Weights of a small image classifier: arch xception.
Rows from block 8 of a small image classifier, named by matrix and row number. Rows with one number belong to one channel. Each number is 128 + 24 x the weight over its row's rms, rounded and kept within 0 to 255. All counts start at 0. Numbers have three digits each.
After each channel's rows are labels from the 100 images, of 14848, where the channel reaches its highest value: "place" is the part of the image that holds the peak. Only what is clearly more common there than usual is listed. The data: rendered roads seen from a driver's seat, with toy cars, trees and houses.
# convs1: first pointwise conv (model.blocks.8.convs.1.weight, 160x160x1x1), inputs 0-159
# convs3: second pointwise conv (model.blocks.8.convs.3.weight, 160x160x1x1, transposed), outputs 0-159

convs1.36:097149191105106132137170105136124093096121133087184127135120106115127124101106120119151128132113110112123133135118127132119114076103125085135110106102125136116160164123135105149164134169074106145117119114140125077106115108036127120109127137096137115107120122086106096136135138121135117119128079136145125119115125126119101179160139111122136138104125120115096086125167144172227104148152134149134144107125120136131131112115125145135117109115154138137117133139149111161104137110168095
convs3.36:161151134121157170152134145164155119147161161111144143111144079120099117140179152163137156105135115141143144135121146170107149154153121146140140150175141138166172136157148135148138147186169143103135138146162143116127131116115120123136075163119104161200141150140149155145134145144147154149149131154144135126124155137094130185136145139100143137136120118142163120129156150126094180129174143145148142131125150146135136174150125156156174131147119181138122130169163150146130132140127154
place: bottom left

convs1.89:110124135191090121137143102083139123152106130144124098120127141125106116140065110121109139139126107157129110120145095109126129138112109088170128179139104136166106160113129146090110133146062131120115112112116127155090128120126128141112131134083127147144117120111159151118137149130126142097108139121134128148168196130169183130182139157113124147118146123107165068164129163124134082126144138108119121114079123116139161145171124146113099116146139135161138150137149178118135140175109105
convs3.89:143113076149141173143097108142150117059154134127126136155150113135127116165118123112134148125140134080136118159117117114133112133183136111087118122139129142151113140138094084124139142117163130110096147153131109093146116102138137103148121134122101145104106145144134128134151130142135092127140116081149179108151159147104176122146102085098137124134090119131179229122129118124127124117136110090136136138117160088104141133151178100100143120094153124136142109128139161118138153146118070
place: centre; middle right

convs1.122:099100085184097107138132106108114113155121141118167109146124162125141095153084125114130127147124120154131119125120118124122141126136109082195156142154143111140162128126129113132108135115097133134194131115115122151107131118110141138108146070061122131133128119098141194135135100133132112115114163125138124106149158143155103139156101173126152127132088129173137120146121123131164163112110157133125121121045107120114147126151103175104131102145153111136131116133150169135154149143106076
convs3.122:139118137141145103124125116107131145158107122138117123130130121128137159132102123149115116128117134168130145125128134110151136118131131150165136121125119113102163151116167160108126133162103127116169135122160134119141162137073147185126124128128111141137162129109120133126134090102114163136128119125142136136149134087142124125133170222117100151124137146160155104140133125121133097181129133171126120138159126155181114173134147142132114191171114078147137084117122094169135141028144141
place: middle right; centre

convs1.19:119107082209098119127098133163139118170143139152115133140086139131128095186069090124143133127136118159131124104136132126108126138126100122169107155154168132138138180155133157148106133144098142131130138120150114169111160118081137153116149146112120146112143105064129189106132125140139116101097157139121113122180173144131089142126100143125117097131102132146140069125122124120161145112120125146121152084096141140124139113143106183103110128100140119133137099132157147131139119149108140
convs3.19:151119130133116146129109121167119093089111104093102131161111142149130083143123095095106112133118106104102114154128108088136110146117145119106111128125142113108075117117101122109103084105153133130105123165067115101118097113120152109120144111133125099127102095088127098096124150133117107096106121090099140100129116124130148205108115095124143110114119134109144206102110104137122078060120117111113113134123121104118146090114131100104116074115160135127162147121141123145113105178141121
place: middle right; centre

convs1.28:161130108127168136115097137121138113088173114142152126123106129131140153137130115132126108101140139150139109127162106126103142127095112145164120120117142114122148043130115149026160111158095121137147097100091141177123175118161134125122155109180110153127138132125135106127134113143125104117133196082136118109090157133126116081159119170152144150138119120141168129122103139134121159107127126165133109096111114147122134130134149129110118137148141145092145142136164090123125135092076117
convs3.28:134103109125130123151127143144125138111106102154122180138123118127131116137130147124100112139134174066140099169202142096125136118119155168123106144121143144130133119158114131117138126117121113142104114150117143163136168152207152152116155142145128110098145124122141110157129168189126117121126105153156118122083103126135142074128094110124114124140164095122173134110132165190146143132141104110136141141109165135087147141153127132127127069131107172119130142101131168190114133101126115
place: bottom right; bottom centre

convs1.97:130104101147140124102099156134115120079145133122116085112121144124151113197143139142145096128109098144146121171127176119102116190141150130121161153172168105078154096142133132099118134144136136118160104116117136185135129117100132113138135137176128166155087132074145168152138134123145100123118128124139121113134129114168112144129161103127112133132123142114140097127101119105143146119091170142124075111133142137100151138142118197070158129144119120114119105133087087140121150109132161
convs3.97:140159136128122156150156125122140117158113134155130121101114140121149169089124134163178153125134098152135116135142143172122170163143117135121134160129130142151141115176144157118150138137154128137163141118097125119106164128143128137122129146164154126117127147137121146161135115148145149149136182121154162129147106106126116144119138181122168089154160117122153076124113133139156139100114189177142146129142135135169125167175110124133150175160128135146111157211137130203139144093125124
place: bottom right; bottom centre

convs1.129:167129105153166127158088134125151107109122129153117130153140143130191140127141127123157131161137215160137134135132092115132130144141085117077105111159145120123124130073123128121164127127110150106155124150118126138083105116184124110133139167147138146129147136161119141147128124130129112117132123151139130120098026134105145161114123099140155163137118144116134093143121120133102169162115125129131142104116082155157106113084121197106139116159136133125127117126166107142110130109148137
convs3.129:128147136114146160169111120171150140144172166211134111147129072145121185104125131137167136129118151155140143091113125123125164126155168131133165140108117121122094106098131112146112142116126128114143115106147127103104155118098160098115086173115132159094101146143113109111117141132121153156178159113151151137143162116099130177121139168106138111115117141125119133107128133111145141154120173134153123105138096108181131119149117151111139185137122089127114110101155076174120127128128152
place: bottom centre

convs1.69:146119112103151134129120141079129115055149122141147137098117146131168120143153097119165123120139151169118145127144073121123130135076099163166115119108137129125161084109142146027145121169084147140159150104079130178123135125120137105115142117147126119137132144127127097112130119112117118123120188124114126103104152136124166083131145142123140130122077143134176140162091149146143165096129123128124114122146122136134136126122162130081113129144138156108133160132157103156105132128099106
convs3.69:142087128118128116135161135143123135156112103129138139146130101132150118113125135104095110134127144099139115162186136142131182089137137136130107149104131143106140129180123131104124117088095118136108126106117152146160195140222147149126144116155131107097128107141131096170121146166133141114119097171115124113073114103137136132127117159146110156126159114145192096133133164137137108102125129160137125146124139149130123100136107127128098096136121188088130144157101158183114139081131115
place: bottom right; bottom centre

convs1.56:123124118198118121133127100075143125157118127140148087122131152125112121148071111111126133122131121166110117091126090110117140130121097103160132165158133135168101173116145126095100127142062128129122120112108129147094120126153119122110131147065129125161121116112153179121135126127132160100114125116131139126166179137133162157170140129102143156125150132122143065160131151119117090147128104099129119122080137108142143137154120147100101116137137134161135140131189198119128144163097115
convs3.56:150104097166146158119096126139147128045133129120113120154150124127125112150119104112137136121129117085137113156091107102123115147186125105095109118123124132158106114135098092127135140104147130100100141144130101117127116097129129097134115135122115140109103143145121110126129116134133087133136110079147182114157158157100156143130097079097137117127103125126189232107123109140131110098105106092140130131110153092107141110147176098110125116098158121123153116122136160128148134161129079
place: centre; middle right

convs1.105:131129130141146126139121135142116106094113149108134139103131144121169105144092154130138154095121171145114145106137080145120099136119128114084114144193132156118139164093112124123140128135109143098155135134152135134111113116155118150111086131152131177148121152130116141148130127155107134119079172118118124123052075141133157163132128109153117118141135153156142062159101158146118134101126174155129139103135122132147122110144121166128131113164123116157105170088174140140078122144192084
convs3.105:148026133132138089114106125074120145120065119111107126149124140127134084067072092124115108124115124103115087142091126112120128157092138124127119133120117143123171120164133125113133106073102111128111098120085119146125124133091131170119124115118124124137141122092117129134107138123112109111140142109113125134079127094123109098099127134114122115152153122143149132099139090164154149111082095131138116102135155108092101134113092112130118100123143176114130134187140132174109107115132109
place: middle right; centre

convs1.47:135129149138120125162145113111141134120079133127124120160131128137187119147147145101191126124135185102117122095148114112133124128123114148148129116191130119105127154116131096119144148124136189132170172126150123148120144122151114131114157198102151171154149109178106109133123142122107140131139133089114135120113102126119155100125141112135135131107118139218158089196121135140097160131095153134129144136159121136137111103116126140171108141155161126137124116129140134073117140150160102
convs3.47:132116084151138122131131132150123102111172123128128114130118077141117122163133137104110137130122118068132116150163112119119081123146139125068152123125104121139064128110097084108131131155130137115109122158158098090108112091161140083121098137177106145100105129165126154107099166120132107128117106088143135142162130151084107116111103101102150123126106101096130135117151120117099132089145108077138128109106125098130156137128151085108123115111137089115142135045127121128154113154089107
place: top centre; top left

convs1.101:106135193116064132117207110136124109144087115109157134146106108121141130115081100159140158130119127122097109132121133127124126100162142090145135115142111104127176141126131119152175125138140113154136115124141134110131149130041139141110134122101139090108150140107101121140128150131127109138155099108105111088152118136100130202141131140112142152118111129178093116116163133123184142122122144125112136111173107124097144086118147117158145126110142153121118101131107134158151099089144096
convs3.101:185166156112163136148123160131144141140143160131116116131137136130112147133159186164150157114112093163131131101129142138120137149140125123168117133152124141144225120137137149126138125151113132129160112118139152118093123131106130131120085151121132170173145128128110142135116117104130179152137157152138144116108150126118143185110178148143139119135131165153149108120174150123104134139171167182155123101155096155144103178142118145134150139152123155132142151190162116121139108117142158
place: bottom centre; bottom left

convs1.91:141138077121122115128117118165125142156140130137084113125119137122127123093156144140139107153126123128118132175087117130109141155128157152160152110145170113034147139121116152093122128108142137120106119134097128158119157131167144138148120100180134150142121122161139079111130105123134127160156120110121117147132119146102138127079123101143112114137158134137170169134126141147100167167139164129135147129086090131130139141144128179126126129161129120125129155129157053139210144081132127
convs3.91:156116106120180147216118123120118124118106136149123115127199088153140122123151129120102124130127129116120132142169127116154104140135154167119120214137120118129137132091113118130128120148118099142125142135112128134138136129152154121120133123153119124134129124112129142117127203179142147117119138163135138112136130138081151125129096102118131135114118112119155155141203147127124171128124079110229127138118129119102128129115151128149156110121135159121171121092124123170118124131117100
place: bottom centre; bottom right

convs1.4:114137115108125125159163133057106128111060139112088150157162127141143103139153142101195090150127122122091112087138144102132132154143103146143129098169157133080170104103120113110125124104143169131151189149100106134143141142145114135104127166085138132159119115136129105117127155116123119146132149122103145105157090136110123111082129107115136154124115150157119130191135142102107134126100173126142112125147139140104125097121144170152095140128148129151121099132157122102167148081128137
convs3.4:145093112137118123162123119103113119073077119163094139112156094125138109106131127141100116138116124052111109158143122117126097148119146156086145151107121116143096097128103080124112104153146123121117127155107154112098113118119146113106118127157112127136103130096117137101107169169136105115127134096156136139148106140103125101103081105120142094132133096086154108081155138138123141059124093065137108110104155094100148132135137101107142078129129127125123133072142132135118105162091105
place: top centre; bottom centre

convs1.138:150120136124144126128064122126130136154166123152160136138117142148146121162147107124152127100129156127133126135096124138105133141102088128120097127193157133098146131159135118147108136129105129128139179154122124145111115126155134125152152148133144097130103127167119212115131102124145165115131138150145115113038113149088151131120165076150175120137143141149148155085124126131100146153096134129126131082159130121145106132115124181109123131140133106133134149108169134148187131129102070
convs3.138:130165156087125129137144137203121130160169128123143108129117118116116130104157134136122129135126093152126126123119134170096117150121108122168126136144129134128113118112091124148116139104139108136154111096158118142141137133149109126132091123164134137161078135156131139096128135172125178146126084184124122117099147121127121212123141107137114126137098083096116132160124137136119180145114151089150123111109137143089136125137068125138090120115151150112135171088133120222124132145119129
place: bottom right; bottom left

convs1.143:144122083157066121119117141129157147155173122137129114109125149116119123173153132129124119134132130129118132135126148146134147153169127112144136151191186117145098179137146108156130131118126129136158130116121122136102126130115119144103129148094133114110139132117158180137125128130120123086117094124106130114155090129131149105092096141110126131129117136173124146128146147112097151149053111129121137123041183140117125122136125186147118125127134110115118107138115160157209111181118149
convs3.143:119095108099119098125104101149105102118125120110122114117128112119120099109104064135111120133118115106108091145108099106119098118106108109111097109113130110106114108120104104117109111095114123107052126118093094105109102109121115111107123114122103116117093102120123093086115136119127064110115126107111109105136123121102118146117098084106126112123090095064111132113124080136116128108125114091119121114107131111089129049068121094114093111088164101109124114093114109111117107154094116
place: middle right; centre

convs1.78:156111108102179126131109153125139132060128126138122132142136162098123156142112095126204138128140140186115139186108113123136131149125120143108103119145135129127160049083124126089145111133113126112094158129089138176099140123146128135108133183148122091134155153183125115114129112153130116153157137101130131085079129132132113107082119111139144122124112145107146159144120115162125161137129151136115133111103095144156135143117114138103133116138135109114111123126171092150169151084107108
convs3.78:114137141107114142142163116148143131202149182112138147140132131141139166099130139147144165139139127187158131126149111138125159121189136125149136134102118155128077153094114158144112176137116106133132138123159130105132152132135151097113109144112133165112106151163134144104110158131130174155164147143117122121096174118153112158126150175119113136104103139122173100143138125086140115142125195170154130108153129132179135122117152124101133170150133088102148153097128110155140129090123159
place: bottom right; bottom centre

convs1.9:119121086142124122153138109095113121109097147126095142097143151128175099181131166086163114159134157136110115100119094118121107171133102132169121136169145131115151097116116133092125137155079144141192178121090126149101155102127143110097126168088132135172105133138132161135132150149109102140105173123109134158121119127173172142138121126120149148117137154156153112166113125146126148135119151135110113126149091154118125082156152160103121140128137110148124137110144112088131138088176083
convs3.9:125065105116105095137113113111120089103118124124130108128137097117105113114090103134120121132100137111104092172141112103111078114097136137117157138114106127138094100107107095106128114140112116123114105144131085087095117104131122114095085125134101120100115113125111155108087171144125124110121115091135141127161123131072109097076097121112140083119105110094113120107144100130086133102118119084134103078127146105116149142108139064121132109104137090109110125068149099133138088129082105
place: top centre; top right

convs1.83:153141138105137127141177126073109123094104139175166099129113168143197122130109138119166138132131147129131125134139120130112147101136092119149140124126156119124136139104150130112123129169116131129181193124080122157133140125137128134131156091084148155154091130167111069129134103118124121132129135116128121075106112149176177091151107119130108152129096160129166118129127149147120175060136140116131142088152106128127132103136164189112130125154138133125147126140115136131086122141116101
convs3.83:128126129099148229122133122172123154132115104120094159153130171125152150124123141113158120133133132150138129112142125131156157134137123123127119156121141135138126139178117138137114125085163145163133159119065151127123186150134129122127154102136150114119106112087131077180136116178121135128124077157128128115114111081147136141141146151176098131128178130122149128130087136155153137107101131161124143155149131145112145109151095143133123126107132186125130126162126150199115131106138104
place: bottom right

convs1.88:145130092110138138134136137157122146105087132130152090150119141119117131159159125137154129125128092117113132202119095141132128148121151148112129136198169134075157119142120106091116141155081146148119129124067112171109156121167131115132107105134130130118146126133119080111145127124147145176138111123133147150090130175082166141122119094109149109122172142135144168145140124174116144118164160130122123127094101129126133126126127187151123125122122131134124161142104095113198137078148140
convs3.88:057127117130084134108121105143149115139173093131159117130079112079096136155098094130140097105126169154130131124105124109082154097139114126126121089108126121111097121143145141113128108152150180115141116122133106095134160110128112116141115112105112125106119109137128101137137099127106133117106126109148152119143130146144139145148146166110097141137129145128104108121013162123112121134108148136111145128109139136164149117140094127115110162125132092135053109083147130128126123080146168
place: bottom right; bottom centre

convs1.74:139126120161135128154069147091120117050172127137197108128131138154186122141150137132150123154124121135153132134125121122117153167129144129140138133141163119116141098121125106115141133140125118099176103145138131163136108119101120127100122090125131136148124121093121143095132179137136102124140146135115129099163077123133101101112121116134138106131118124108118155122120140137133209113085117127140074126080105125115146147135138186123125132115140128118129129126090087192100120095140190
convs3.74:137127127124139150119153123125145138120121110179115132163103159155144128154135148134138092139128128130158116144152124116168160133140154112133111128123145132120103150179152147119119137174167119145126137134137119133140152162134170157136172119135161122145160136090125104160130110093115141131130164125168155146084107105182169141125144153134073144146156183131168136113133209169140138122148146143112116133124103148147131139125189107121101122158128156131175140098138128151115144061169148
place: bottom right; bottom centre

convs1.21:125119099174057133132099131130116132165158121161159136104106145132139122167114105114158137133130122138160124113138124137117120137136119092166128119151142140143140189125133129106133131134084121162119110106156126155104124115119131163123128152088123145155178129072147178111137143125134128119153191109133139120152142148169089106133106131122122106121079148143098080084109132121143177113110107165128167074084117122126143111133103183110112134107159130118137101136116182149131119132102145
convs3.21:144131130192126135097115136106127104063122098100113141130149143150144093152135152113136099134127126098106125136119111110150137136119147115119111121140146113102114124144117125102138094099148141141122139160079119105143070132164160114140153107108122091143128100111136116112136129129116111107109118059142146083114092111155154143130117101121142137104129160132144186110148119153129042112131112129138119136141103103133126132122156113119117046128138150135175152140140126048122121149160108
place: middle right; centre

convs1.66:080113142125151113126145146149121125099161143108098108153112131134102106120077132135094124115137112166136141120121125109122148129145168139089135152150129142091110150108129101185133140123139119108147137166122138089109110095085109125140125121211139135128101125087120099112139130125136152127091089141134128134044109124190134168138148119108137126122170141132131123151107148167153136095149115134122135094093174122152132124135103164130132125161118112127129156126096068170083122149143105
convs3.66:141126126115132139168159128143107090069089106068122151130158164111126091118138098115089125132123124066115113161118107137123141140098093165136113173141121137141123133144132124108149120124135136153123119155091115152196122125099110142135139126125147096110132124106136132128144139167150092111109101116110106131138111120127123133133122124116116147153114073121120152128128119103140129155120059079155136170121161165123129165121127133120107091107149153125119126148118153168126161033140096
place: bottom centre

convs1.60:129105123190044116134117147100129128137091138137147112106123121126140119163085125106123150111128146145119132121132136119116150137133106098149154098138152132157119133107112112137086134112121136135156123088125132136134117131139133119062123130083112125098167133117153195108121091110137093119122182149137124106171125132153112126117091162126135131123157123168123147146142135095140150098092139165172124144068096129111133113163100176163150094148139125112131103137150166177169108148126125
convs3.60:141137147162112114124118119108149139157108105149117129138163094138135175116114137133135107120115144147123138116128122137139137133122137152160137139123111109128139151119168167087127113147107124113182124141127138099159160126112139152144098122094113142099165113129097140133136133158098192134133114120162138114153125101114139094142163217109146150116119146154154125121144126107129134160150152199145128136152138144189108192139164132122153163173115105146135070131128115145138138054145130
place: middle right; centre

convs1.141:156147097077213130142067117105132143161156130137122112121119137134116132129112126126122124105132133150129135077091124150128147125116112136093114173147163133141124135154142115127142138132116098141175128203150133152127128145128131100159124118118131108124074131138123180127134120133146145139147102168124116092109151137121158143154184109145157126126128124115136107102129145099123115067094117108109133113195177147140091145124124159115138139106102109109141158096165161132092136121089127
convs3.141:137108102156136088114135124123097088091129108139125132081138146123154109129128108175082102125120147082105118155153108138128114119090149142111133139124137119144125124145140089140136100117121144148097127175106139161143124135148130124113152137135118087125171123130102129116134093133126056128125099131105134132150087141123161100094069068151133130110144096113113163156140124136139095144166067059085127138132127124089132116118160161136123103093100153119135111140140128108108134150110069
place: bottom centre; bottom right

convs1.137:090139152111084121128152146136110119103117131116120127108121144117116144114122151169086128110111069117111120155124139119121120146148175110130137142125084097140167145164127133125101124116113093149152094140134129121125185118086145142143137103102115135125164112140130137143138115144128070124151055135133101140131124137198086153150154122126126149113117117144127136112138156123194092168142172126131123104142184153052161102149091133123161129140112129112140126136079104123137122109122130
convs3.137:094137126085132177116113078167143060152124159145153124099136115097124131154126150152135138106143127131134152144167130170089124136150130128101139125107155140145128151137127128122124144150174142091120167123129102097150161096168110134150068132133099126121129128116151143116167135144118134128120152179143188142127146136100160168150147161088136160137154089126122102139088149117090161092111165117136124149102161162127143124137147115099136138113144130129099123137144146200116154117104130
place: bottom centre; bottom left